{
  "arch": "transformer_decoder",
  "mlp_ratio": 4,
  "optimizer": "muon",
  "learning_rate": 0.019,
  "nesterov": true,
  "orthogonalizer": "newton_schulz_5"
}
Rows from block 3 of a small autoregressive pixel model, named by matrix and row number. Rows with one number belong to one neuron. Each number is 500 + 50 x the weight over its row's rms, rounded and kept within 0 to 999. All counts start at 0. Numbers have three digits each. After the name is the row's rms in percent of the matrix's.
After each neuron's rows are labels from the 100 images, of 14976, where the neuron reaches its highest value: "strongest on" is what is common among them. Only what is clearly more common there than usual is listed. The data: small charts drawn from random numbers.
# fc1: MLP up (model.blocks.3.mlp.fc1.weight, 768x192), inputs 144-191
# fc2: MLP down (model.blocks.3.mlp.fc2.weight, 192x768, transposed), outputs 144-191

fc1.582 099:537518480460569492587485442470559535471514541495532526569567452506551473493530523539534457587503517495589508422497532502500455471503583460475584
fc2.582 093:506524473491490663523429554476501596451415429489506417422506454445489501497545555509551474485504494551453501516558476460514522502409552643500521
strongest on: pie chart

fc1.595 090:587420471547448484522491459509630522493492537549584488512517403558534513493530357493498502514479480482568443496498533545562411574547552459474445
fc2.595 088:484507488550534486504531540529488527528457493528516474529567433466540519466556504508521586517527530594478513471491500504413517539439467492537575
strongest on: pie chart

fc1.538 127:460513579482525512559567434490516551504512495468481411599457536544607531453549507505571520457545508469453445416429476461551539485424550427481515
fc2.538 108:485620465498539506457501444503465526506546502566544418570486446537562555491494478476488500471507458410424539464501527478484466554512578556509551
strongest on: pie chart

fc1.649 086:434506556490426439488560530409567507468559492539464504599462491471489480442505439448465455428479502453556581467437431413505665556462463522469533
fc2.649 092:473497552411418563579436577439517503525569421494578522480474472506567529485452474438532501463513469503497551504463437568474459535465453471486560
strongest on: heat grid

fc1.759 096:543437493546560414556503469514483470550523492535512525593583459523538412443440480488426547588423405578497454484574519479411464511373539450511461
fc2.759 089:460484446474504479440484606578451530542554541545406520579597600626609450475491469520479527514531522434456472465499524481492567570515389488440491
strongest on: ring chart

fc1.632 102:561450540558501478519483496538487535474417586530528543502453502553458529523559445497428486498554457613521506352386473511517561442485537524504431
fc2.632 097:501464463568442479498578541513465567513450378484463451455374399491524497432460498582566546539539526529572472395394513526475534521500432531483454
strongest on: dark theme; pie chart; ring chart

fc1.177 031:474530437501534487445574354505520511609483514517496453577499436540500517464479479416480536659493524478479452445519529486495517535525493523440508
fc2.177 032:506402527433494475466538496471434476609475458485442453561463540530468590441482598528520436513605534537503569475493507520512567515398520562523500
strongest on: heat grid

fc1.443 093:571385455600555415541531540464569511412444516526461497538476551492561417499610433528432488419505553469445573510452480556472462578592499484489483
fc2.443 096:463431516494475476574467556516482576428490474571504506550461482496469501515510509522439492433463436410496449496538540535532519498550510498575525
strongest on: pie chart; ring chart

fc1.234 095:447456457567487485489517496549452602542461460584591437501609491428481563465563500471474484418550597513500644544454568521547507509478565552512516
fc2.234 095:481502541601516461578504499583493578439432572516364454532523507556500447493518433536545536456475377494457502552518528499526475467525486488478495
strongest on: pie chart; ring chart

fc1.97 102:379383466503488503504545507442456535601470510510539500530500590476472487490479520519466513538486533464510412435405490472556486565504427494473525
fc2.97 099:462427499434451558532540478506529424556510496482447424430479470525465511471495505531490435531455467441513516492451492482459445504460474425453401
strongest on: heat grid; pie chart

fc1.317 100:523479462412511487492479464487585439561504478517446488475471498558536516418506531499591439472520514564494518437568517433512528536403521511568503
fc2.317 093:488519575531407492575556513451519459564514436570437529519564424575463497472512510486523417438489452440602459445567498553468456402545511538407491
strongest on: ring chart; pie chart

fc1.275 139:572450511500436507484541472534525500601466536479424440461491410475598507519575528455523462541448516465484413550457522572562456511427515478479547
fc2.275 116:532595546504401426454550474530521473521436516516400462482425499522562508487543518527513452473513463485414465500506487413504522552429499442464494
strongest on: heat grid

fc1.570 116:500560606505515503468497465474506500475521531494525506397488484492517446440478480506495453450467499493555447543504521562530526376529481594497572
fc2.570 105:540479555571540538563530457430438435487470474574505386510468528481554576434497512519562483445571479482436431556547554528513452474563509422429561
strongest on: ring chart; pie chart

fc1.175 092:550464483525479541491482545516490535500500457522545541467481408344441495549392572420494444580552471468529504531409553569537494513490556491465517
fc2.175 092:468506519568527522508441609526493536518495540493521433442481479439517533579537498527502435541533620459503580527492570573497446667576519488492474
strongest on: pie chart

fc1.491 130:476551486611530523466520537492526458510501543523541488481548522536542461385547499517539548466498460504516532635486653556536535544437448522490504
fc2.491 137:474525514443512506531464550492466563391432487485489451555463468473428461437510488552536474523472496515535452594511550523446454505521526486543505
strongest on: pie chart

fc1.12 107:616463522503510531516516372475599500533398499502484466542491506568572538464543428486436464529571544448437473502490569496544429454461446528490466
fc2.12 098:559520461522427502503505550598546520487470501557438471512445469521549545533547487438520471519489451553445493490519565370562492454501575500509546
strongest on: pie chart

fc1.157 096:550525495471511514449508523469497520389513438494536611517566449528545476486440470605533564724524582524465463549512551480531470498451511452498491
fc2.157 105:475515551401534519611444511535504518567481548566515484416569479463489463479532589505498533539554507481539464560447566511477474421575428438444535
strongest on: heat grid

fc1.57 116:503589445540533460526576401515489459371434475516544511491482548568503466492424547530503574458483542538484414602467570473457492463541428526503525
fc2.57 111:565477425440431468478417514441547582423499481542499558475550501579483443397491579378506504443600492493448408513484464478499524371497508509513476
strongest on: pie chart; ring chart

fc1.67 120:489599509503507415533496488491516487467435489461558505526555639510578436434543520503608602389553511510546467536548491466589490461479553456441511
fc2.67 120:537520466505461428523470576538491524446445508562475516408460560520538520416556481460517487423516543455566462506564492515511536486642487523544493
strongest on: pie chart

fc1.15 104:506503504462529596512538509538527477524495502511442500485444543562546401400490548479547435439496425494493510608492589440529553494508443548464492
fc2.15 119:505536461523488474424463488529443508420416577558423442495540454418499368460493483489537472498542486519437454565523529495401507559463493467573511
strongest on: pie chart

fc1.452 101:560543448603514523557463472476532496413512485492541469663510494516498415605539519503538489566526500535576509500476480479556553621536477524476544
fc2.452 095:645502470465423590550466482544544527430510527537502465589477493494512411541530542506499479473459569463502541480442436522486540588533451430466489
strongest on: ring chart; pie chart

fc1.128 061:465398441487525460485439477543540512453425501506464435520464498509506495432499431455439446540483543541511472577533479482451470546560459596464450
fc2.128 058:509503523452529553491497548483465515445467489474528522470518409559546488502491481547416480568508472461411536518531559502535508549424522537495499
strongest on: pie chart; ring chart

fc1.476 101:437494406538362557549612421531525464483455414565407596496414544472492573596556442483488428480585453456595487503492420560521530525446450525513549
fc2.476 120:469515522410352447555489583481481447476500588587509525470477467473424523482478549473532415461569512501514484535492497466448427525529418436550459
strongest on: heat grid

fc1.533 135:502541549539446542498456496476544545477569550438465519448471495477471483475521468449401606427462431474547460549472462488501545475552466484503509
fc2.533 121:520467460540413487501503560572465529520511443530369428403464563538553485485486446460516519505485509592517499541546511465514512485488446426484472
strongest on: pie chart; heat grid

fc1.673 077:513462576458438574535538507419483561476504502495501563532544544406491538496528450500530524541478457595544490543557629588518525571538510452504484
fc2.673 070:596498522545500578413487538563462545550501405548418495528511494444500528544493498439524466446426432502392557482429441506557417534450545417434486
strongest on: heat grid

fc1.274 057:402504419483484512500528548488436478570554496528618544519507436418511603477460528457482530539562553443634638490504537465482510461520500485446476
fc2.274 060:497568471525525448529566548484386482517513465474499543564545537440515599470474438480530368525566553474506560532400468538453540530437556454498430
strongest on: heat grid

fc1.679 118:501490461505537468447513438477617567528570564429505508546509513480486421490567516427424430438504549494474499590555454477499522580488508436498523
fc2.679 115:467447531513547509439450582570551571448513474460584562438511520484545444467464440455539443434403469575537452498459474485443534523455485492454404
strongest on: pie chart

fc1.514 140:503510478492456410507546462463558505445604491534576506485547537486462467452513383526437562457499480444540398532522474526478441480437528512514501
fc2.514 122:515508546546517444453470573460535497465458437458505494412425634507530520446469485522496518532541371529494534525443489507474388447425489487508503
strongest on: pie chart; ring chart

fc1.94 098:501532488634425523464475545470570451534532499453570443568429514535448600524522541501552412479488440554457448515560501552480384564542517528497453
fc2.94 107:461467510540580509474524518568489484508489407495429422500493476543549484559512461510553448518461470492426537535462566555472458540382560471373440
strongest on: heat grid

fc1.170 070:513419436529462524567487548558489405482391484460394519569557496491490553437558519530453558493543577495495522534582437592522432536499440579528470
fc2.170 072:497527497383469544492537538415630503509457579467621479536524511509544478418498442538531573530549431383540467499371519545506450538439394509604476
strongest on: heat grid

fc1.151 132:522584494504465426488497432435450507553497463485455553501452554590450494533526544426459506565503469585444444526484544455474514511516476483529471
fc2.151 128:560481546462416509442525470512461456420474577438357525482471568642405461511610503453513566506500445476476468533494546488533516473521480490618507
strongest on: pie chart; ring chart

fc1.221 010:542598571495527433558463484497531530530422550537563505557481400547443532466495419493449473485467421460615421387485499457533564447503472482502525
fc2.221 016:547533472563542443361508473512488473477474478499546464551557490518494497420563536336523547588473496446402576526570460486454451537487581446531505
strongest on: heat grid

fc1.256 112:393503460520536487483446543495513489598540490477523543524503488456458477504426436522509554585436489483531569427487463427509596536523492440525454
fc2.256 122:409463543535506561541633419413443502467558441518532549571520560448451433503455522534483457562471540450407505541504554509422486555524541524499533
strongest on: pie chart

fc1.320 104:501547543463513498521475527385529502550544441452540566434524568470467546528497454494468533634520495559517479599493531612460598565460496509504464
fc2.320 106:585440569389562511537547451489487502479562486462590523546467513499486469542392417494494456393533526520428497584497606507557517577528516509428553
strongest on: ring chart; pie chart

fc1.709 089:516477513498528473545619399505501546479523456535461495424447527519597458497524515521526635539442448484515504567416546401481507518561558503480426
fc2.709 097:544559464470479539429480440561561564499527587447498490501433443518500519442559496499508560451572551467527489499465453360479472496463602600445417
strongest on: heat grid

fc1.559 033:492476561527464491475463515528490549562465497479473496512474453534503501519544520555421484500477479475413428482404571562556465594542503535495593
fc2.559 035:462484477482501423469579406387475430482512600452583500405530499503409497422514488499583643550565498534433413485500523526456420566487452539551538
strongest on: heat grid

fc1.139 097:484532476510467429513537554509539481547543525443478422463485570460547538527569524404356474439492571527474457546447551512504440510438417617444441
fc2.139 094:485473508552473374567543570445498474513473496483538494534473565472517502546491432572488535493476532447565492546486429486431493578426501504516457
strongest on: pie chart; ring chart

fc1.568 139:521542421521526569534538519541431488514695604487518493477423458550595583451494465543429429489473469438472548567512476441562513406513467465493448
fc2.568 129:489528496527483495480478528476533525474554400545521555470455456500593435482472485499513466495522519543570494544456505584504449487407446481480465
strongest on: heat grid

fc1.280 125:426526459424554391560553472468493454404484489482526524475499628575562512396541512477540565433464559571485544514538464487522504423493523484480471
fc2.280 131:560567501510451462455487502511523489499428477481545496447588621574573507449451460434501479409543451509464506539541474499430481433520565584469500
strongest on: pie chart; ring chart

fc1.379 046:483515551462539426635520453545484566491516536535484553471441464599516480467516524534458505421470447398512476521448550503562437498518467484553417
fc2.379 044:496492464547438455466524494582454471469467462432510548591592472554487460505567520557510473527514412549577453423550467379498459454456437558466485
strongest on: ring chart; pie chart

fc1.366 016:558483531581464423508470467362527518447530419470432502494510417532468543478468582520452570563505394532468455511436530541471569538459517556590531
fc2.366 018:538433502513580441442517558429574487506499570488561455546596502586504556416526512484539494562546434512508486583530511564470432587467596532564505
strongest on: pie chart

fc1.0 107:555454481482413528481518488563432564486518504504517454493369522410513570471495468392559494471446509513526564463489562454544512463459540551478621
fc2.0 112:470584466557401545564454526444477448503456490497481562464498462327605458558450536541478518458462499546491419427466539542515523466516440589500565
strongest on: dark theme

fc1.309 105:514579416500558548419549459565426567581466506530405451517521392588512535358538564439462484533592508530487547475508581526471491447583523560522479
fc2.309 105:479537479431513434496489532504483547555513447513482523501465497569471471442452586485523468570542545556526488508469526556554541489427522509541556
strongest on: pie chart; ring chart

fc1.701 086:457421467556538522522392464521421603582561430550384441523530516498437488535462543517540537573488586436536479428460392549598556486493504520569460
fc2.701 087:556497508527540488482577427525448472540520495544461381440448503522354461480544580554550543454561538537517566465510526452508497470531531455471457
strongest on: dark theme

fc1.380 121:552467489460645502434562422486541531503612543552531500587451488489538425468477435473427455479558446420456480503520415463474500533442519497469499
fc2.380 117:476455458485510466495526537473517488567485473470476521563543426520597563430453430502438518485517479523394506381541556522570387541440396488466422
strongest on: pie chart

fc1.671 118:608531503509520356515496516490496531656472533479493477449476539602553497409580519547489515534474473543518500530425471455529582484485425489477546
fc2.671 118:520582585504479503512516606561489512508446445529399408604492418576483521440607539527523455446467563456559517558535479441617496512587492406501542
strongest on: heat grid

fc1.54 121:385396561510455486515571473489483499486516485547382589535473486473497480523529423421457425587547565457511495520488408476544500495536464507518543
fc2.54 125:452438488390446524457497442477496495525535538454446528491482525508496473493417542508526541491530511427510460519427456519478416465572336419490501
strongest on: heat grid

fc1.616 121:486451569517435455462475501491494533455539439547453538565546646503533522467459521423536533454540560551571463509548484503476488478558452470467488
fc2.616 110:545441452452576519517507448509558478495612490518523477506517596610515545467448571505494498494450497489465493361505477548528525451462524553427545
strongest on: ring chart; pie chart

fc1.574 083:456524502502507414549468484472446491471439525514534454420520449565458514506510466532562450523514440468413452439461506478512463528421460515488555
fc2.574 090:597539519526513332430456530477486442469516564515519477475481546533542519500474572426505568581492465444349588529421568531440459555505525480482564
strongest on: heat grid

fc1.212 108:539447443409442460448557501555470477567434519443502475504408414612452551435524593507510420576586510535471424442481472498508460482367562497462494
fc2.212 107:430440479449499396453474549513490429496500471533469515492572459550580547408516471547605468598549499486557536433498536456570517542438441483577555
strongest on: pie chart; ring chart

fc1.326 055:453504447527528436406568466570516474533524514521444509554528420456520535531458515567534569548541530469467465532533490484572592489481530485502493
fc2.326 054:449510474425411430533475467588447402552638492478555569476525554405498495497556588540511490514472559560546490507519570461551504557471491507524496
strongest on: ring chart

fc1.27 125:463559485569458477451539561541514523508530458464425516425439487529572436456517544499477498495529439508390553529463472517490454541414482429502469
fc2.27 123:422475592502497598510525483542499508472454458503448491418469510493512551353476510478473416432501511575547491562557491518403638459404508463468555
strongest on: pie chart

fc1.140 010:479505466490505427470407452504444466492485479521477479530440453526449559502510539428429471536516485578514524495503433520507543403544519582569576
fc2.140 016:521426540476505386444526537494555522422553581588491447500572500589434505407511513348545435514503480490501565519630541495542531509464582532526557
strongest on: pie chart

fc1.422 093:486584499514546410560514482559459511577411454450583480516487490550558462505534547534534526462544487510575497550480554490575539411428548467507472
fc2.422 088:495490481464539525517640438517473577525568491591495580510474490576506467464425458476526593542492517469519442529531462498528511446499404502487408
strongest on: ring chart

fc1.254 098:617488587433461490523508485528560533471438474557502420635516555490534418540443378499426534483416550492403470603439517533532463523492481485496450
fc2.254 103:545586511532492473398513481598516506426477367416524491519491490543497573487582505587531516541419584559445447504481491524499507482445607428483461
strongest on: heat grid

fc1.164 055:386558532466515513445535529470541497541476534524448508517513553565446468463420533551444474576463512537604459584481488603522522480516528400464454
fc2.164 060:514450663362494536514558464500441547465590580412498473551578493577565539501489475460526469444542538441506541557520494547515523502531372552426496
strongest on: heat grid

fc1.672 102:444538425447519518531509576496491526617455527452561609472494603479562462495439413467457403488517439554472452502581593578539437488565475564489560
fc2.672 105:597493602425457436392499511528483505515430376444426518542506459503495499460516527542485498468503542540526460435507477606427432557494501468464562
strongest on: heat grid; pie chart

fc1.688 120:537486430459491534518458434500556492529497434597448555505498531471522388421497584518457496606428593388570510529633528510546579610521489572487380
fc2.688 117:530542492498528518433487428515493527441458518505425460527505526528438466480399492481427508440478526511606564606448557459521555485509479409500442
strongest on: heat grid

fc1.747 141:409447552536551420543381529451539522470538491472482478512563423588474441503432573439544557554509530394450408438477545499564523496505549567485530
fc2.747 154:606422467425411448531523479522467462589550492475383476473502512557393538481488444554477484571491494478484508533523470596554491551508464489532514
strongest on: dark theme

fc1.676 044:548428458534515456545489500489588479522544464460431444485519492451530453452540490475447518464347493500470455499548505517542480510495501496470527
fc2.676 045:498487411413543460581481528534542543587462500457410511449453569559516496490539512458547556526479614503530411517487519452409444510579458526513483
strongest on: ring chart; pie chart

fc1.680 012:406521539532493374491557486548492502553616407543475510592559378521468500473478477481575488513489404552440462522577434474682598539443399486504481
fc2.680 017:613461508522453489495466493500481390446532595536497516527594486485429496446477542521550581508566466476468507543488423485519393573441585479587520
strongest on: ring chart

fc1.579 084:559515529496605383401564530524504576471430493521548489572528536549559422510630438475514511413529471647480519455443387523460424603481467464475575
fc2.579 085:447503458536510448496548482509492548434374453638556547498403516536542619471533535492454512491454467530449457491448513522487564541555463524596434
strongest on: heat grid

fc1.412 133:557509431528461524528571463488565476361643507532413525558423540593489538544488489458451520586528519507426510516574484486476553541454482485501450
fc2.412 131:533526462479509398441567495480456488514534451523487504559458483435606595416451569497507540536524404530491556500487500522592478486356495467531491
strongest on: pie chart

fc1.4 117:486526554555480520516504529578565543538443485506448538583464435456526502457560450467500424418517466565444551502477485475530573542479525493494539
fc2.4 117:477443560482510556469474496495473575423387457531498465471438459469490429401423535566499504467493504422570546519534500508512510528496454475556459
strongest on: pie chart

fc1.588 131:425520490450513499485542494565498563433410537513417464557482494581547496465470603448406457517504572535510407558462503493512545422558472467504580
fc2.588 111:509500484562562525446476466447525429467441474545467543539544423574590435402587516535565596598499498518579408506534476506413402527474445468489483
strongest on: ring chart; pie chart

fc1.429 137:454430477518576430520515482496515504525542484544473480518463557434543510475477525478423536537478552578520442509605498515427471522503515504473542
fc2.429 140:514514381494466413576411509467625487561571487490532512450560546530526484482464498419586442528501615464469497493470531435501436488607488521486479
strongest on: dark theme

fc1.230 102:473537493500513518535507513580554539526492525483436414514521467474538523433460407544588419445447523560508508426537556414546412532510574523533343
fc2.230 105:552532480505527550559516472446568536556572532512529498582397502478521382486530507403579556465491472461485572509431496466561458518556499511471376
strongest on: pie chart

fc1.569 116:450535515480536495488455489530516554523437507502501503625490376472473483488485492455532544420491480566440499506581458533511563488424644516469414
fc2.569 123:585467451496531548449484504495489446533515484453507388559630398388501525475475562552423488415556472431508458465572500532465515430506548560567529
strongest on: pie chart

fc1.257 091:558535500450571380562499527465543491462427461540532432574628415532508508470536461490445475476508592538459507471510420474477491382471557448421549
fc2.257 094:519529464507545515505542519427525486370442523431583522536554499487431500521512433579503531437539547540456470473400511559567505506573454520523539
strongest on: pie chart

fc1.242 088:528494563538533579515497523593420490444583484593515471523490502477485415577513415538464529494511445426516493502457513476531442520536473537501432
fc2.242 092:489550543436439548476504557529521443463500456539445408545465561506479426560491452499533506553442448535369478526490449435583491545471593518478524
strongest on: ring chart

fc1.5 016:557591481481481487541484466494574515601476569536469584547544475580580468542463520466413407627440537517460488519497572488486489420488494475535524
fc2.5 018:564575482476553429538514521394504474547500479465485536481522556519532547425625557474498546517510497545408607541516479493509536511468571421460453
strongest on: heat grid

fc1.742 105:392442480519555493558586536448463550577606460484622530465529520486460573393461491531472476482538499484538533532496537450454534473404478571534518
fc2.742 102:466529442501488503510470433604430461521600515527490516465595539441527475484512534526515518448588510539527412569611494496582506503555469516546524
strongest on: heat grid

fc1.143 100:479487501460574464489463524454535532463520467516504551476542503435465426505477471480473468535497529414427473498482468488516548530523484544485479
fc2.143 094:512442516465608470553405460479511448536520542466603522416489439443430421605428480512509459379546454382503509495566499522425459495488505455527459
strongest on: ring chart; pie chart

fc1.602 114:540605488480494523450464504474457479561465511514475480561548480480469534570606484529521433550405447492477592464541452487549553446405521449548575
fc2.602 117:479566546541462491446520502535472547524451480559505489503521521487419487595473511529515510439464470490443494511511496558532530481433411470525470
strongest on: heat grid

fc1.664 106:537477454501495420450520560495398526519524474587493552531469660522503536396504507475443540513564514538521481539601460474503464411482492513474509
fc2.664 093:498563474454468445417546504461473496512523513408527553492536612603563565416467593450528495485514507546451452452516462462503563403540519563533536
strongest on: ring chart; pie chart

fc1.333 074:559534497525473573517554468590564496509475462525508496528434536372515567513443468441480406500490490556542615471426465460479479550425434520484411
fc2.333 071:456497505462483540409576481487533428482470539431500539574451487478453495647418527479472524446438514536527465495453474449609504486472530484538541
strongest on: pie chart

fc1.197 096:506500460436427528486518510503465517494477521454477537418512562427554432449523492485475542615508557572466490546580512457571518481510486508515466
fc2.197 095:485570380518446484502459465473494530551503487462505434521454550545575471450520514573515617471531493470500577474521474533371539515439593553508417
strongest on: heat grid

fc1.513 106:445531486437536395477446555449462533466553460565522447460509518569480424423439561479496474614491566497511469496582480476485502504478488493490445
fc2.513 115:522514482529530489501486473548486390595485542473487539522472556544468559501465433487522509565520537477443606512417455471536500619518390499485479
strongest on: pie chart; ring chart

fc1.91 087:676477451505575452504521490420533525617431424530498522514497537484486492458604532505497482575611519536538458521506505507476502522501471588459545
fc2.91 091:517567532538495524530524496545532441595514462474524468475499484571559598508609468522481422505522560535466440482522480435579464501505550506398503
strongest on: heat grid

fc1.535 102:486476409529527497464464669444555520480446533527507574490491511506557542471504505504483594510462503503462493447464492524466497558520480489522629
fc2.535 104:517530499507519492549449481443533462431561513543499401491489442473507466470469530561501500559529504516587494468595475524545594481537444507531539
strongest on: pie chart

fc1.420 102:555597405576418421449607498512473426516574448534470551432508533573510447486500500389496615542416497458530491528500485452498508433525533488527386
fc2.420 097:486537527437581534548598500467437474425520474535556463473528641521444619420566441552522484496447461468485482585549520569506550454529547529495506
strongest on: pie chart; ring chart

fc1.51 106:553497459599489452518543481469582551469568457483506494493451577493522536517516398498456525539558577445430462528516542516512567529511584470506415
fc2.51 104:489420491499516418505536492548477526569511442554512513486448565462550543417473544499466497511510502540513478471558522443539460465452547518416419
strongest on: pie chart

fc1.409 008:502505526568487450525460524427487562515558446509506507564514478562444474458552519472439473595563493464511415531359538491520566549617532524440477
fc2.409 014:485514455488530380404552512473636497460498535473530537507464531564439531390549566430571604560544469522491521428558493511539552514451450466461533
strongest on: pie chart

fc1.272 110:577452465436492469500525567460485516530433498596646468485450526584517513442516460524454507565579404475531496414472479521500468498540530548469552
fc2.272 119:523556445529515495553466539450504498525502544506538443544518473548469592429492385434516461518441534583531453492565497591533446514482500421571536
strongest on: heat grid

fc1.53 153:415527490557531444505432522480502461587474441497523494515563505514519424480428561460570461671535483502485533506554503541502461525511549478476444
fc2.53 150:455504505471514436543577457508421461585461524506419488521531585542454501439486515502458450599496539475466578469520496456566495638518496555519441
strongest on: heat grid

fc1.174 097:582467459571453436482434482529433455469519470584426529459489571381452463449532574446456486511411532462497532561519547423496561527526518531475491
fc2.174 097:499552397543449495464462365521520467527553534515498538497491574406473368508495577543470488535597422487503575515487581415462622498502470563514438
strongest on: ring chart

fc1.35 076:544508441504498373456463430469477407585494524496468529466412456543532465438467469435565422527460396587564470430510500500510524546533532529520497
fc2.35 078:495464422471450471530464514480503552561462529458430556468490452565444426502571463514563498542545505561567563476473474576510448564565365527509510
strongest on: ring chart; pie chart

fc1.78 123:449409493510390474520400500520517474570492472500557515513454474588446488511392514547563468551585631454473451485460512551539637409520534451493545
fc2.78 116:474498473478550503590480472493617530568469555406405455526587543519487535512538555531433445531493590473422529480449514422455469510606437498464492
strongest on: heat grid

fc1.683 124:390440573537557462476516503508524526534488457493455515511409462470452524492402494561503427558498532502541460507491491498493424556458475562500519
fc2.683 118:589459436482455512504514487520522426513524457470437438600595533465486421489455533537561616568483615382452493491447551521453352533519449433483434
strongest on: heat grid

fc1.49 106:484496451472620418491500452428586508449534521557536504565556443615506519484549538542445406486480442569476510549543495431477458502467455507501490
fc2.49 097:592519424425502445600519534508533514488492519456503470472501541465526514529443410473541496453500507567502558494433489457532432579497462564443449
strongest on: heat grid

fc1.193 027:462564490481459491531510447474422449522465579489552579484466485400467496509520540492491528573537529473448506535553505436533637496409448487464451
fc2.193 024:485506433613462479469455459573458469536549495562442518476492589372460619492454551484525565415522538523430524458452474508499622576570615529489502
strongest on: ring chart; pie chart

fc1.753 123:604521500592475453453353536480443451478494487506506579531487561519477394557471550483504510484503538539491528434535504463442512516465496499554563
fc2.753 117:589502500507468463515450529552513436502508415527495485494493511617492423640468470540543487489479487361427534431495506537486481570522469446510423
strongest on: ring chart

fc1.656 109:641489496543440488511464478511488520484466507438487521466490595507544469407462456489511486497527541505501530494480567517432363487509523462451568
fc2.656 111:478520512528506480530460455495507580483374483494493530515469521471590577498503503435420482470454532524548514514515489449489493474466453468560505
strongest on: ring chart